Weights of a small audio captioner.
Training: normuon at rate 0.015, 13200 steps, batches of 128.
Data: trained on drum patterns on synthesised drum kits, 26041 training examples.
Rows from block 2 of the text decoder of a small audio captioner, named by matrix and row number. Rows with one number belong to one neuron. Each number is 500 + 40 x the weight over its row's rms, rounded and kept within 0 to 999. All counts start at 0. Numbers have three digits each. After the name is the row's rms in percent of the matrix's.
Before each neuron's rows are labels from the 100 texts, of 14976, where the neuron reaches its highest value: "fires on" is the input token at the peak. Only what is clearly more common there than usual is listed. The data: drum patterns on synthesised drum kits. In brackets: how many of the 100, against the usual share in percent.
# fc1: MLP up (decoder.blocks.2.mlp.fc1.weight, 768x256), inputs 172-255
# fc2: MLP down (decoder.blocks.2.mlp.fc2.weight, 256x768, transposed), outputs 172-255

fires on: "t" (94 vs 6.3)
fc1.448 078:544507480448519542497501481502425500463531483524507455449554494474541593512487550452549507534534455548444502492462469532561518544514468508522510507489511506453505501527512524490518475505477517474465451529557545407454539511521460471561489407556476447562
fc2.448 112:464487480533534475557548508545545505494468499501470603549484487528447502515471448582532508503502539507596519431443463456532509466529532499472488533513502532472547533530465510480504443411515581494542537490441563489510540445488523575439458537512457555454

fires on: "p" (70 vs 2.4)
fc1.12 088:513464454473509476507477513548522466443537466506439481517486534448526563524551489492451508456492549521506547469564523514494431510484542498481485530473477537510570490532567458477542453458542475494462506474481505559503401571575465503524531464426439526541
fc2.12 096:497521555603515493535438578394509504522471493508486567494455495526476442522574596426528563482528513512565501558405426520552526453551502505464522548513491512521543460465481496429525468506502519510520522489512560501510559410515555573519494504548490496465

fires on: "m" (96 vs 3.8)
fc1.719 094:473491514563485498481532518558504503464496496485530501449521490536473508465576465587544474521466481470495491470475552522493547506529477461510552522467540581435473533500591552479486400531518536509472525606450526485496443482447491527543584495494449626514
fc2.719 067:515492441495518500549535572528483515537525502448504478523523511503523499492553546497571539466439606519484500439545521513493530472461506535503527464542409492478484483547467546474473385427475535475548461485451555507517444553471374527446422493518501448414

fires on: " " (39 vs 16.3); "c" (38 vs 3.4); "u" (19 vs 1)
fc1.536 079:522529477493499462489508538502500481493512456442521525456507553526471545522486514454525483521547517466533479508565535543539442477523568437503456530421454602536530504464538528459551412490526498526509526455441490478478545425508500541501528539504536537417
fc2.536 045:447524549519586485511511502493523530450480454445488517580538484509476498529530542528514485445460495519588483456501555496525462450472475552481565511512531473455487511546430508529539492510509468554590548489496555555452470529501528476498519486458515409500

fires on: "o" (100 vs 4.3)
fc1.246 119:480459524501542505538494488428495458426505479487511473475596512489583476549550343503538454504540465536476535472469503510487478442485492521448584471425369424542492518520425496567543537542495525508475505510482532535490466514472444465556513513434546536458
fc2.246 112:501498574477533513429509490447435524425427489483580463558559473526538566557534517495456414546499519584515457459505518531482497488474536482539543525513541521484515469507421439499487498491488497485503523496473471550525557509559553547534507532522544539515

fires on: "l" (99 vs 2.6)
fc1.172 118:491475491508549545510477428543459516463433489489523456528440487485486504529435531477481452552482439514501557495526549523510388509541485571543491541578462530500457481525531541467546551471484604509497538437460528474542457528582435532496447426476497505517
fc2.172 094:474478563420530562526454520499560452502487487458440515578512503505558513539469570538474497547510548424529478472524498514489484487574471520528434544488498530508507424501516452503493491501471469534433526503431382467516432558452564460469519493503443401504

fires on: "o" (100 vs 4.3)
fc1.518 115:473462495520504585443475527570545534465477516430461486645497517586504538424470513480474514479429486565506489543490532540538511507499538489529492517570478516510409485527515493498499488505521496516511515546522521515497537473478489410556422508552487560494
fc2.518 158:432577515532482541470487480551475518539535504444518497478500479596482477459520514500462491515551523492482523566500508433485521470507525434447539504559476458502396549555484488465499487604575402485586495515455526578488514527460536506530491595516478479499

fires on: "a" (95 vs 6.3)
fc1.612 105:583433492521427502466559493490510501475444522482518467456571515548514495502481542551503525458524507551470496464523507551481524495493536453503517450482551496408477520549480478486474509469493593524459507462483471510475465531506519574463499571481483531571
fc2.612 069:486561601431531509517490518488533501450448554539424444450529537529497490514562510478508467498525543481466503539523519411547455437442543514526479491518523489479565454509536445584601503517502538571485487486461500474511432495511482527499466456482432477479

fires on: "i" (100 vs 6.5)
fc1.344 087:498435466479481550516477464498447497525519451515518528503533439483528521535558491506408522490442525491547519502495556550490527570456543559538515521449509557539424478550474447477617500539483576485445472516493492542547474499518540485478546429442485510521
fc2.344 077:516591510503506421539517434525558523508522585529563444514461521555535475540460493489500432495516499522546545531505475542502468512506401457492482517515495456496534514443491575490506515515532456525500502542501513441425522462485608510478501460480537472529

fires on: "7" (67 vs 0.3); "9" (7 vs 0.3)
fc1.209 100:528537490471527519476509517500494541532497490512455539470530512487517502541446451487499415441525478475508530411461444471471429489525515545487498552507559502546508476531456449479532488432510463452503534537509500532497469540594447475500463607464479496471
fc2.209 056:469501487477537473481495475469534460485479487554488503527480459540526542475551572519483528513496483539534509549525539494537515495479537503535518502518537424489482482486532542519522462503419449475545471573532490460553473508609530577531508516464480479492

fires on: "a" (83 vs 6.3); "n" (17 vs 2.9)
fc1.480 104:520471529576509486458539494486592438484463527462498473494571504488529476480439472486503512486533520546534484482439463521470467522474501449467489429444457484507467587465518444543504483468489542476509500485541471478478449557487534556528523570540553531541
fc2.480 088:510451533454529532525462516461419537388589470507406535503514459560476518524610510520523513568529477511513527499493508506486445487450568536478534537482551533516512515538424530532550517485429496551495555529448526489544423542524549480510539454437504540474

fires on: "a" (93 vs 6.3)
fc1.566 089:487513544522479435463510492482566450442506453517494475484522472512430577428503428402443504492461498457565507516481353464487533513512508494490529532441515517546451513495496499546587498466560478543552489458470463540476530540475483536507518525469494534493
fc2.566 069:447504488501484488576477504526517420447545518505505462603519543565484401484508513568567512443528440502519472406448478461462584448504488521378597484529509425526449564472500502495483522499475503452527488545433528487509451521543498524530496512465524471512

fires on: "i" (100 vs 6.5)
fc1.473 100:480518475499532512510466575470517555494422525530453473509533531568543450487431432458459503522492517458471501538423497553504419446550542441544526424478470450532482561502502496486444434527500499487523472479534471466562552525578521534557496510565515483470
fc2.473 091:490434490474493475472553478491487515573468565486413433509579560505524538512512412423510417501515500492514511500454514526495503517447445482524484517476497498474542513523492553473414466524471534463523478487484482503537521449487444487522474473526527510528

fires on: "l" (97 vs 2.6)
fc1.273 102:509428520442470526497490428507509475499514485428614505537508514501521460529472516422432485520583459522527400518506515493455559506522565479455509470473544525532570464464484492487525470529468449509489619464557429472501513456475430483486461506477513520481
fc2.273 087:544566473437529444582511586501523465523495479534437447451547508496518474583483408521517464463483521522507487477461531497487545519500527486551557491483482537485507533527475508564555468409510509473482559484459557603460545541478546487512477458471556452562

fires on: "l" (68 vs 2.6); "f" (32 vs 1.1)
fc1.746 128:535474424583512502513555474493482561499538484553541490542379452444474477474463440433474552489544522458594505466506491467452512561500579472486507535502524564524542477428488530497473492482474511465456581548413559584509551485538537537518529524471485591476
fc2.746 165:470502458506502460540515490523436501564533527497521497567467462482485465511525515441485537489506498536545500380514498430457536512415546531506492539505521549517504465494459491448498504528590538515500506500458529539489510453495588534561532515480573542503

fires on: "r" (55 vs 4.6); "h" (44 vs 5.6)
fc1.444 097:479491472501466444492501525479457514452586505472513543545471473505411554647545463449460546411465450546420458483501465501418551497477556586470438480460538513437505519363524491504461516491486430516557545513499492526499520479516507493482473500469550507477
fc2.444 044:462561545540588550534485556543491456506449518484497489517495515492497494514389488518540516464492449434523539506553492478446472591583578444494566481510426507502506530453545498481546481482399476569514483535507544442475518458482503409458462526488479521517

fires on: "s" (100 vs 2.8)
fc1.251 093:469457464478504480456540470472488471482487447476411493549432523460470445507544573497498571432550509534477541504472463514517479506545421548493496568470538582542488524437518555481461468550484426547448514516517503528492472631474485542480608477510585473456
fc2.251 078:501553482572506510481531536518509525534514445504414373508560501454480496588465518459560489503480539511572513454485545527550427463470506461521469459487498483559465487520454459512439557491530443480503464445502507560590524450519387478493564504502503549480

fires on: "r" (100 vs 4.6)
fc1.405 109:571503517459462479544560564442453529446469444479470483591590498518536514494569535472566539496492447526536439500548555505537459530546463533510439472555507479514515484458521585518500539488564494480484489482505553476431510446579479477505485463459517471484
fc2.405 096:440479450481459502589464548604506482574495450520591459454436516538460422560491458540436534571508508513451434527547569568513525505545531539482503493465435486514501523497473456454460570521570468547445491510420494444464536517550509471463444454483475551456

fires on: "l" (53 vs 2.6); "t" (43 vs 6.3)
fc1.410 095:475433480509608503488540439492572448498459515400480494485475479527422470508492461512497486580512432503497501476436451492459442510518529514445442436506417482477531565439486510512530470609409501488492606479572498465491535456530539536494565530504501509492
fc2.410 148:541567432544601516403452451505496517518521551513462540470559473500495532498470510497416509473400531522506515540524499517528535488501532533601460542457469473571528547511558434514456517531531484535510501479519536532442477476551494458480498516617475458578

fires on: "m" (24 vs 3.8); "c" (20 vs 3.4); "s" (14 vs 2.8)
fc1.533 095:557565487527587458457546501434530475545415532529453459557440499523458473477502542455542489503552520540494546445460465451548480404513545524515438456575500440502508473451477539503488416546457526465461555577515511441517528474538467550502524531491484471490
fc2.533 037:526500476478496518484499529539531563572599515415442472533518489464505507573478487467393496488510467550524467437494515501524425564502513519473486476573497478516520528445533427454451502417603475469565503437451469553471490489492519488466491446527531514564

fires on: "p" (100 vs 2.4)
fc1.223 107:491475444469469490497509523485510597431467474518483511521480540491564531442512479515479482539479557573526476544465503524502585506502476445474458480535462454485427476509449474483495483528532530516465540497566433569477527465433481464565489591593425530473
fc2.223 084:467621496501493484462485538452495437474473447497534465444567582584466497447545580543468414450529525459544544457521505463517458506493576440509494443555475535479443533517491454455484535583500486484498476487413523576505552543534487394524489574520482497503

fires on: " " (100 vs 16.3)
fc1.508 120:537429487528484520483487482507528486509455557442537535509502537477512515596481536484464542585522495508556506484531397544456539565469462442388533422452493538509525479510554552492475487486496472457487437503489477491485543475585480518484524515513471527468
fc2.508 112:559534480528405490496518503475492487476479619529463527491507502446460498472546474465476429522553520468547502532496511498454555469486479476489471541505510555474503501521497524471579511536433459439545505470516559443462541441461500563425499446566523474498

fires on: "7" (53 vs 0.3); "6" (16 vs 0.3); "8" (15 vs 0.3); "5" (12 vs 0.3)
fc1.552 096:500446441461445472463499532480509496426582534496511460441525416501490586528530523451564472537529492597483529425524502455451500451462508518520519495513598438497572589491504468518517503445436502534517488480571483525531509554535443475524531488536478514514
fc2.552 083:501507536501500481477513548473559476457416487505530484501536546544490581469476503519526477507491467518460441520512489512552480553522537403508514492454509547509552481520515549499487492529515515530528504548471466553567510465506492552491530493441517485463

fires on: "s" (100 vs 2.8)
fc1.128 086:502520589514504528503516527444465516573499451474461413487452502447526499531498486470485565491516502536486453494557536491523437485491466514489570481558467468499459426538508513550476466469546496511488476496460415564485504535575486545491470471507437510424
fc2.128 097:498522514545463484504484517521523545526531439477428504411494448533441455405529464512550478534502485510533481514517494451396483455484487464447425542536573467511531467446553536541504485489519455471423472493498458529484481514489459523552478444488545534414

fires on: "o" (100 vs 4.3)
fc1.556 110:493513408455472459514490494518536504574468522487518468429519476450437472527523518551500456572508465543576481477527489456448509457486571491533491497536522460439579455480606570514504507516551586483522549554516457562568412524521436478563476510455549520550
fc2.556 037:523544513478452464492475478440458492460484498540525565473519573546562511588471481499465515469454493461532528534508589551473471535491416504461519548521468494479491489496515473536472532465471471472515512507527523485386416553401531576509456452598484458498

fires on: "l" (100 vs 2.6)
fc1.474 105:497462510480435431576485457490492546419482522485427490495446498430542540457495521582451500533501575478500530531459485461459567494497480523476473505504577493460424474481450428452512548503489533534535474440467446435529494527494589518461528464476475514492
fc2.474 114:449599516528480432465536439555551484474499476480571503473478508444396488492489489466552430462465502470526525508530498534513521497492437468453540505527544516502518544562466492539436493527610459404512548451552489572534457512477529498506496536508562446474

fires on: "m" (100 vs 3.8)
fc1.252 101:545452513419520437510535513468487560497481529488518516569515514526508513510510509526562497493438436491493532491490532516484444552526500446569504538542561553531520528550447568567459465526444502468546531518485557549574533517489435483554507494516433517467
fc2.252 076:475523516490492485509514510446544461447424538455460493490529473469538480473445471528505449503516567400488544520459479460433546545505451521512553453496472544408509494552477498386538488449581502510510491506486462452503515541469475451488375523427575507493

fires on: "a" (100 vs 6.3)
fc1.529 078:453537508560559522488438470467540433453421463496532506481517567483494528545377570483538458487503484418553483505493406446480511467504426548503493465550483503548487503439546484521497508437472506523521589577491539481515512477551555486497492503508498483534
fc2.529 062:506505524514562519503523538537519553508489458514538524467526577492549530518496468527467496481513565585502540549539550561471508462553553533479564447527547476515457517512494514504520445435462382443434458536509515454501442509483550461507522461512518465533

fires on: "c" (100 vs 3.4)
fc1.407 129:565481402510457450487451452460454418491529569567524526458525476461467454503510562514477456516495544458499479532500460562449591531538502426469508496485514463483512473402491486526609504517489468507466459438565501472549536493476526524406502513526484425513
fc2.407 150:562508528488423506442458472439498426455493564476545520438493471501477524497572464471455451584492537435535498476532482569474560518486511443451528446544482513348489526491517541490496547494475480486487504543517431508556471501479465529520515478562542488525

fires on: "a" (100 vs 6.3)
fc1.143 096:476501488496493554454470500429568504454487537505497439451520531491519518419452531516496474554498461529454531501514463490496497478454504451501541474494511541536511571414511478474501506488493452480446527547489550504492594456566466480497551485519440507522
fc2.143 099:471537456472494516450497438488477485431449419502558492563532546478509481550507516487477531487532535490527503458502478533497510487573498526573494496502481549570432469493472531495465516423466387518482491502434517535531507525435578488449485503520499485523

fires on: "r" (91 vs 4.6)
fc1.592 100:474534472506489498542534515559454476459578483508457468471526464501492565454490504453510516533484444501514448481482531514506560553569550518468424474502543460466473493410539499536528545562524519499474526411446503458470511478570458513537498510471528442449
fc2.592 064:511567519492440543533523510501568499485522479488591545468473500559465451520512468573514543542498488542450407467509514537563567462478488486460467526515503512559536508527472470432492564509562464486481446549450462459452449535517539571480536467552536569489

fires on: "r" (83 vs 4.6); "b" (12 vs 3.1)
fc1.732 095:480472463501454516461528607542526523514458510483562485489577580531560535498529476568508487449548550530530418461476453510477453544476448467516480505429503526508518501464542429529534524448523427505510383463542565433439526484460451469524511523513414521524
fc2.732 116:505605433515528452462490509527516479462531491470494486538447461528462480542510586492440410468439444441488523505552537525461421521524533461529535570532432598519484541456471489512428527552504516515465426522501450459491467519541514505464502495480543446522

fires on: " " (100 vs 16.3)
fc1.177 079:438460487464510515539475497490475500525470587443558473483514470518467575520540492573487488495510528485538511516520421515461513566473535533454465478524513487499520574433513488491531468497485479536474573550592581511512531472438474513502458512528530584455
fc2.177 125:531504518486507478506544498545533513508514484536505456429479526531483438560530560489523550497533436471517536427535478498539407468550442449490477573474531516427547544513538506474506435505522492465460513486529485479455541452481421510463532482478478434522

fires on: "i" (96 vs 6.5)
fc1.717 102:494573548486503480450479468445520501482483455498492492491468439527559440510516502475501460460515492462557574523435533494535432496559416514557538481423511474462495523508543533497545402540525441543446507508456477447509495514492546536477479528482539522499
fc2.717 128:411433575562432511521449559493463538491479524452468475574533549474499525533457554484510457445465491508411509511547507438507482499502556506507491557549527504551538467472521490488508536480442545487473496493444505482456472512460501458515566424455490517486

fires on: "s" (100 vs 2.8)
fc1.297 087:471550534491470464490504504491462438365557532523535478470473501524509533522422527502520546480506488477525407487472561521476536514553544497422518497516482502480502447529469411511497560514506521598454545471449525501563497564511548511433509486502537553490
fc2.297 083:525502535417501496565504510469558521571506431483464563564549490514434512528519474511484556499500541487491461476504486480487397500553496454518597498525527509405502562481467439481548467487517491526482524516475529475503526448467459460510480467513529513496

fires on: "r" (72 vs 4.6)
fc1.735 086:527486507517502501446544485515511593448505471493567447492510533521528507481559499528463493468602497486557455512495495497451425552568515485559539538442543507524422472512510497537401468429539475514424479386469503478476489489492479508481493564448434491549
fc2.735 047:474513517482473562500481438422472459505473499444510613565502517459453495479497509496550463504483537573468519468516489509507537453481542584502527483563405513527485393518524473414480444499513592570506464523477480535447412553460477513513489522509553559466

fires on: "d" (100 vs 1.3)
fc1.341 096:446507542520474511562484491529429451477552481480518456521467480421475535526515538567437565455510437500541488475486388438455453444526464446528505541484559555437547427446499567482467528535535557570519602545455470508568527569507462485521382509516462474461
fc2.341 163:425509526473500509479504520530643494483530448504497480569528516550544514464566481422581551497486494495552574545494465520590439448451467521499482515504453527539656541574473467500549504449484438511541468513464504519524485449452524518534512435478569522532

fires on: "a" (96 vs 6.3)
fc1.670 092:511465487561457482504504486521473473462483532497471445505470523476531515559397541461544525520503483531505533461510534502506572542471541403475421478502556552553446489428549562522409432520530460494497518563475491501508518529544530473542577482554536497489
fc2.670 066:498426531516496460563478540420435565524497535517507491488422513469435451484565522509502512524499566491405535439562486526511420507436494535501528538484542470511476478494470457464559547527536496510468491433489540470548577472480493538431479498506491514471

fires on: "l" (99 vs 2.6)
fc1.693 088:567435506547519523464535502581467463501505531480483511483449487515516484528544542439537515503540555499496444470432422576452489472545491566468500464534569508470434512516450474531548515473473456478499570499544528480588536532487453395514503560474481482490
fc2.693 112:426498522532547508482499527531526488528475490514475487543496489479472525488607520515482464504455504486484537544571474491474490454431437472549554520463475527479496526492469523550461536511460523553510531519533466565532471494577539559400503470515522514500

fires on: "o" (46 vs 4.3); "y" (37 vs 0.5); "u" (17 vs 1)
fc1.758 107:529465455533514487524547503435558522504518468502492483520466501475534440449463507513549582542430529462518475479422445496557546542514480498528530415497534422469519510453528432562445463489488518507546421477597440450566481516437500470461556460470487493509
fc2.758 088:490547566499492467635578473487528492454454512583489542450540507509471474525532514464455485460509459517465508508517408531489505480476452513503471459495578517412476466445517463482567504499439490502522463561570488521580547482545501471469531502532449472501

fires on: "b" (100 vs 3.1)
fc1.724 091:490545503446478449473496451486444504533426481498462535547495563479495565474481495417528501484466543421521437481511557501423451542506479500502474487516502458489413502465547476514479566508465551490516514541525481498545517540553543525530548561410451473492
fc2.724 056:548511469495458455516526458506499524567524534452488512509612517536498431536529461533507515530471546501532443490469524483506458427460493486490469525499572520466515435463428445620564476500484488453495556471430516513522461523568485502556546542463532510549

fires on: "p" (100 vs 2.4)
fc1.145 069:466518505513522557528509507470531570554527536554496547492524520457500465573482492517488481452531463513423503533517592480501382530536491487477466470480409526455620524470504448475479453538534495497540452468465518520535467429502458501506529472538455459525
fc2.145 035:511524453472546554556457568459518499488554492504460466464524534570463474497490467524465525532444479527520558502488465543531521511441537491508583491464498433466476529471476486477495550469482484471497525529506454506481513581477542541501493502461480549437

fires on: "b" (100 vs 3.1)
fc1.115 101:489571546503589480458485492488522520473504568527432489499436529515501523468490465550518536421520448477495440430482498448486493528448498469585403538506441579498403560489501462521459569507520522476543475524558510483551511541451481442518511529466453401462
fc2.115 087:466455541428541454570468474493504509507479505523525505457535490446477528504503495465574513422489507455526586537502481549505449491538525510461531486543581490471476441505455475542483466454495540505510532529422468517479530497444397545552501453435502551519

fires on: "p" (100 vs 2.4)
fc1.729 074:476445463525433481492519492505512569448521489481436436472544495549503433496475500441557525504474494545561538451499524453496463463438536508532547464481473513466514544422520489527530557516597489528480524483496474523462559485527465539518544521508523457535
fc2.729 050:533501543550548519444503532551512456482492571454498502476428518428495534484586416470480451465532523480467476547453488507513537525480472543521438529483466486490542474514499421442432456502505563435535497477545473520508448511373562467468460497489537574501

fires on: "p" (100 vs 2.4)
fc1.471 104:468547549479492513468511556456493522458422481545460489453527416460526573522550493544466478515481512490449495490433501534492456444482551510456555478485495498472506466518541522454445459517485538522588529538429530467466501499492507470557514564458523489513
fc2.471 085:573499476505495527527417461536445433475548441476514505503523451520480453510510521521463500526558568474401544479525453508516448537576443530457468443448499568515461493537553482501447509480482483529416478455464546470523458540461529439405494514516482468568

fires on: "p" (100 vs 2.4)
fc1.387 098:477499445486409464586507529442511570480493468519508520463516542462441436519478554480512467537518513559541560425510543456539486484433566492513516417532436476452564495493526449530506451525532564486411533458416498510430447584490504528535469532493477510500
fc2.387 093:520532563544528452445541517502563462541476522433480521502535533519467515498575432427503507502462500523532563538441543494452519541435495488480510463472500540480516491543484516546520468486508532473462490496535565485484421558398504537521503510574483535514

fires on: "b" (100 vs 3.1)
fc1.657 101:522520551384498560406590503458488546470524482523395549585503440425469526478517446548577470518512492516554501534565530477561460498486527482559499482480526453504479467446540559501530506507535484536490492499463470477458540515554485521496493429482456522485
fc2.657 086:453517444550493567566521514478436525441494483556502470466497431527450501567455525477525568461495468484509465466525519448549568583524572524517534452557509449522526476515504594460471553567560534478490499492483586594473574462570487470438548479524567549457

fires on: "t" (59 vs 6.3); "a" (41 vs 6.3)
fc1.231 091:542483538564480508438494448477433505536449494505479462462549503514480528531479559466512446509540475498458471496482462516548477558411478509489511496456617470508466461519454476436530469469412454477519507528552503467470477523478513595548493468510479483525
fc2.231 063:540492608465580458534453575485485519519505530546460447510498542489503527569537500500504522505468566478508523516467467414590557440454518480502504502556479517509569540520526486588546399469535512521470464497435455500513478508432516517526466500526441541573

fires on: "d" (100 vs 1.3)
fc1.310 081:464472525510475520509472540540558536430525517489571548486495466497507489560471521504519546473509519432481440520410414437426530521454468460512548505519528495483542478494521549512480536452481495544502488533394430502518487613513511455484379485482569481547
fc2.310 089:465447519456529529533469514477541481505483473467478467529487574521489466466556530510485536537469528533556563591510515482594425477505485487490505558497427505480645531571406483475551526501515413499515554455480517558487484466451532483523532488463582558521

fires on: "7" (67 vs 0.3); "8" (33 vs 0.3)
fc1.477 112:564455447455507497473472484491490492459517479546423561476565403516467519459476557453531480490551484473534538454442503469525474460507484522491524484530578470519491474507406445506482467466447486516503520507528540571539481573538452452539514509504478459460
fc2.477 111:510499564423446494481450491522497622439546493547427467479582518545498514486500451454498453510505503510445534567531533418496515478498481474528521423476592486512478527544509535525481434530434514520507414514476464495551477489517500534564495516469521448545

fires on: "c" (56 vs 3.4); "t" (23 vs 6.3); "l" (14 vs 2.6)
fc1.340 092:532501483478514429498525460520541435420515490493476536494527532508488498480497496492504538586451454575497504485439539518501533491455485561448504505450576524481527537448557535528589494560537465453524480494477496494556492493586480528482457479515497538485
fc2.340 104:505465559526532546413500463469506575477458511443569480460545471577450532538530509537482428447543503473506463435513563481485613462437532513469461531528451591541466466536485535431522534421510556497467453512515484508551509509416501532493447522484558437545

fires on: "s" (98 vs 2.8)
fc1.435 137:575505414532488516559406453528493504535488448507460527568501465478461487462491512555536458553480501478408535526492476517476475509576482528524460535509457548487509496451485492527456559491487473535471485463469494503520465543509491540495461488456477352522
fc2.435 126:452510493483492563530519502523512460540567433522566571554494474522521549508403542529445521603475440527448423493477472533477426485492480560461471487479502570475457493493538483465505507503500412538464468537454481470466438477526567519509471519513506489569

fires on: "c" (100 vs 3.4)
fc1.215 090:376510472622515490523466556530565562474467578521533451480528448506477546554607535441451535528516416546467470472499498498461535539462428436450532417468543574505467511507507452548537481472508469564463539505547540513508503538497530535510555513502500532527
fc2.215 068:464435488434500495512542586457493434424513518514500583532487475547501457503467562499529480442554434532549529492595533478495427497468523495579547466488480475457562555492467475493492486489488535490515518512473544469553455448509455511429473484548604546497

fires on: "b" (98 vs 3.1)
fc1.23 128:525542415503473539523496486571508484521559484484510508534469514511513446511455555541505460566523507483445523517525434526456471487588478519477445524474474569517479496461541486543437566489497510522469466468432466468570451532460461506477434496477463393525
fc2.23 111:473500441473522526487491488533469449529500460460506569547516466469604550465475538511440472566448434502470450445487468559501450509482399568474452486501522571488486499457531483459535533487502453554476502534527488505532490593562643503533457412475543486537

fires on: "c" (83 vs 3.4); "i" (17 vs 6.5)
fc1.270 080:478478477530467481415574598554501503535517505532441490498578518420524454531513543522466465490488481531546504483483560514514509453563515465466430485476468472540489474426538482474536479503523485543509474525494507460504535453523490522560485575484494528498
fc2.270 076:491535488480491409504515512518494526494477521447516544505491538487523454592485480503453488435538486508548523443528482494501460523452517498465480463479471490447521484509520513470519514490426554510557510524455503560503506521552532525558542480485550598500

fires on: "7" (40 vs 0.3); "9" (37 vs 0.3); "1" (10 vs 1.2)
fc1.304 117:536502486555545507504450498481567520503425505539491544492482466527562575495489516406467439439553526497500477455454517438473473491550449465488507461552535448565545498489467476471565534513528487510500529497522527506479488551506468451484554514508450411552
fc2.304 091:498551459445393472474489478485460551452495539551473521586473447503531526457511569486519484519497435457458586543498518544546472491458443532452502492505565500523538560588421475466385495438556477536511499540559539449497495524541443626534497476495552478522

fires on: "o" (58 vs 4.3); "l" (42 vs 2.6)
fc1.296 094:491456487493475539448540541528495484467517514585517493564477497446451467515455481549494493507434495564553521460414505556473465502511466558520488482554507518462481459524517559554561459522510534498499489548434484497475479545514493484502440525461514508468
fc2.296 088:457501528442483471503459482526570485526496505493543520530549495460567458534491524493498449492514490438521500521529470437450532484435488442484431501447514514485447549566407493504513404486468568490496559573497423492488449542509463542497550501468426439544

fires on: "b" (100 vs 3.1)
fc1.479 086:515533476460535510467507487532419501572536507563473487505485557522499511563530498548523472508530486490449477536450422521507509460483593523537510592490521488479575473462472488552451477413477421507468481489481552535515522460502462526491481493456427489534
fc2.479 053:506539454480474540498438446571529504503507481532493534517492480503562518521466535517531481580494537493475480430490491553439433436520452549470514484539522508457486511507472476489473507478492494587549485442473498462528440514523549520518514530528544434494

fires on: "a" (100 vs 6.3)
fc1.599 103:503459499499471521470553490479512437456480500485541490507534467485501504530478534545487502492477489481530508542509474513519498364527484454504540555564469569569541497463455487487497501442540451504452497561577529504460502491519484498477543443501547491542
fc2.599 086:505534488514460422476547496535469552436445471511541529511472474425460505505493479467485532470538507465511450448562530533534481451576543458494515472535413535547470499475503490512470540437515461544473487474531550573480511467457569438519498430541463542576

fires on: "d" (93 vs 1.3)
fc1.723 082:535415484491491623511521587427502547467506490536546481495558502487524457578456453520472493507492476484477503526539565500463542526549530492470580578541530431445514540527552482502498513463538482505508450573503536406563534481468535524555456535467425480538
fc2.723 103:408516488557487428521483524491437477505521511444511532471497503457541495522457539504543487506427495476534453493496523471509503504535464450408526427484467486493420565517469451469514518456481565429508504447543459509499485469555517467553560548536527495426

fires on: "m" (93 vs 3.8)
fc1.600 108:472537517467527460502491441442533584474490494490471431529486478489508504442485541522523489511495523450509501514444464552560461527518525540512508471484527523501477490529552554461468535500516465469508487513478581475512542470488487527486499426503539455498
fc2.600 119:529519494515515515454452551449546454521506526537412525474503478495597507544548581534416440539509534510485516428540477449526464542450493462560453508441575475548546491522521445519510449428419539549526486494505464523531457521485505553485546520526461471602

fires on: "b" (80 vs 3.1); "d" (20 vs 1.3)
fc1.207 091:578449512472470579444446441456522565469485578555455485499506480485507549539488481550487412486485434440491486464450501521457574481567500504501564464532505497455526580508515479534521535508532488496505497512478449452591479588551518506464490509490449409460
fc2.207 047:460548445558457498474532495544459440551446480456500538440472504468486402511546432537445518550515538512538461483523489553491481484483559486470436514498470524514501421467527496466539553459473543527486459575545409519512493506520495498489497433519492548530

fires on: "r" (59 vs 4.6); "h" (41 vs 5.6)
fc1.188 124:447484498517475456459504520484451488423501547422507481415558512470457558541511449487486488423490410493477520487475514551414529453543539464529422492456513521485586528472529469505429526534489494500556597454456478518563511492518465496501461588418491513519
fc2.188 091:471475567451536480537523534492563467510489479511474509531507546501515538550485509523562423417493467515498520554540473520489484528518575429552534428472417573477493523471564506529552532487540481503460472495491438551554560536522457502532452520458470506455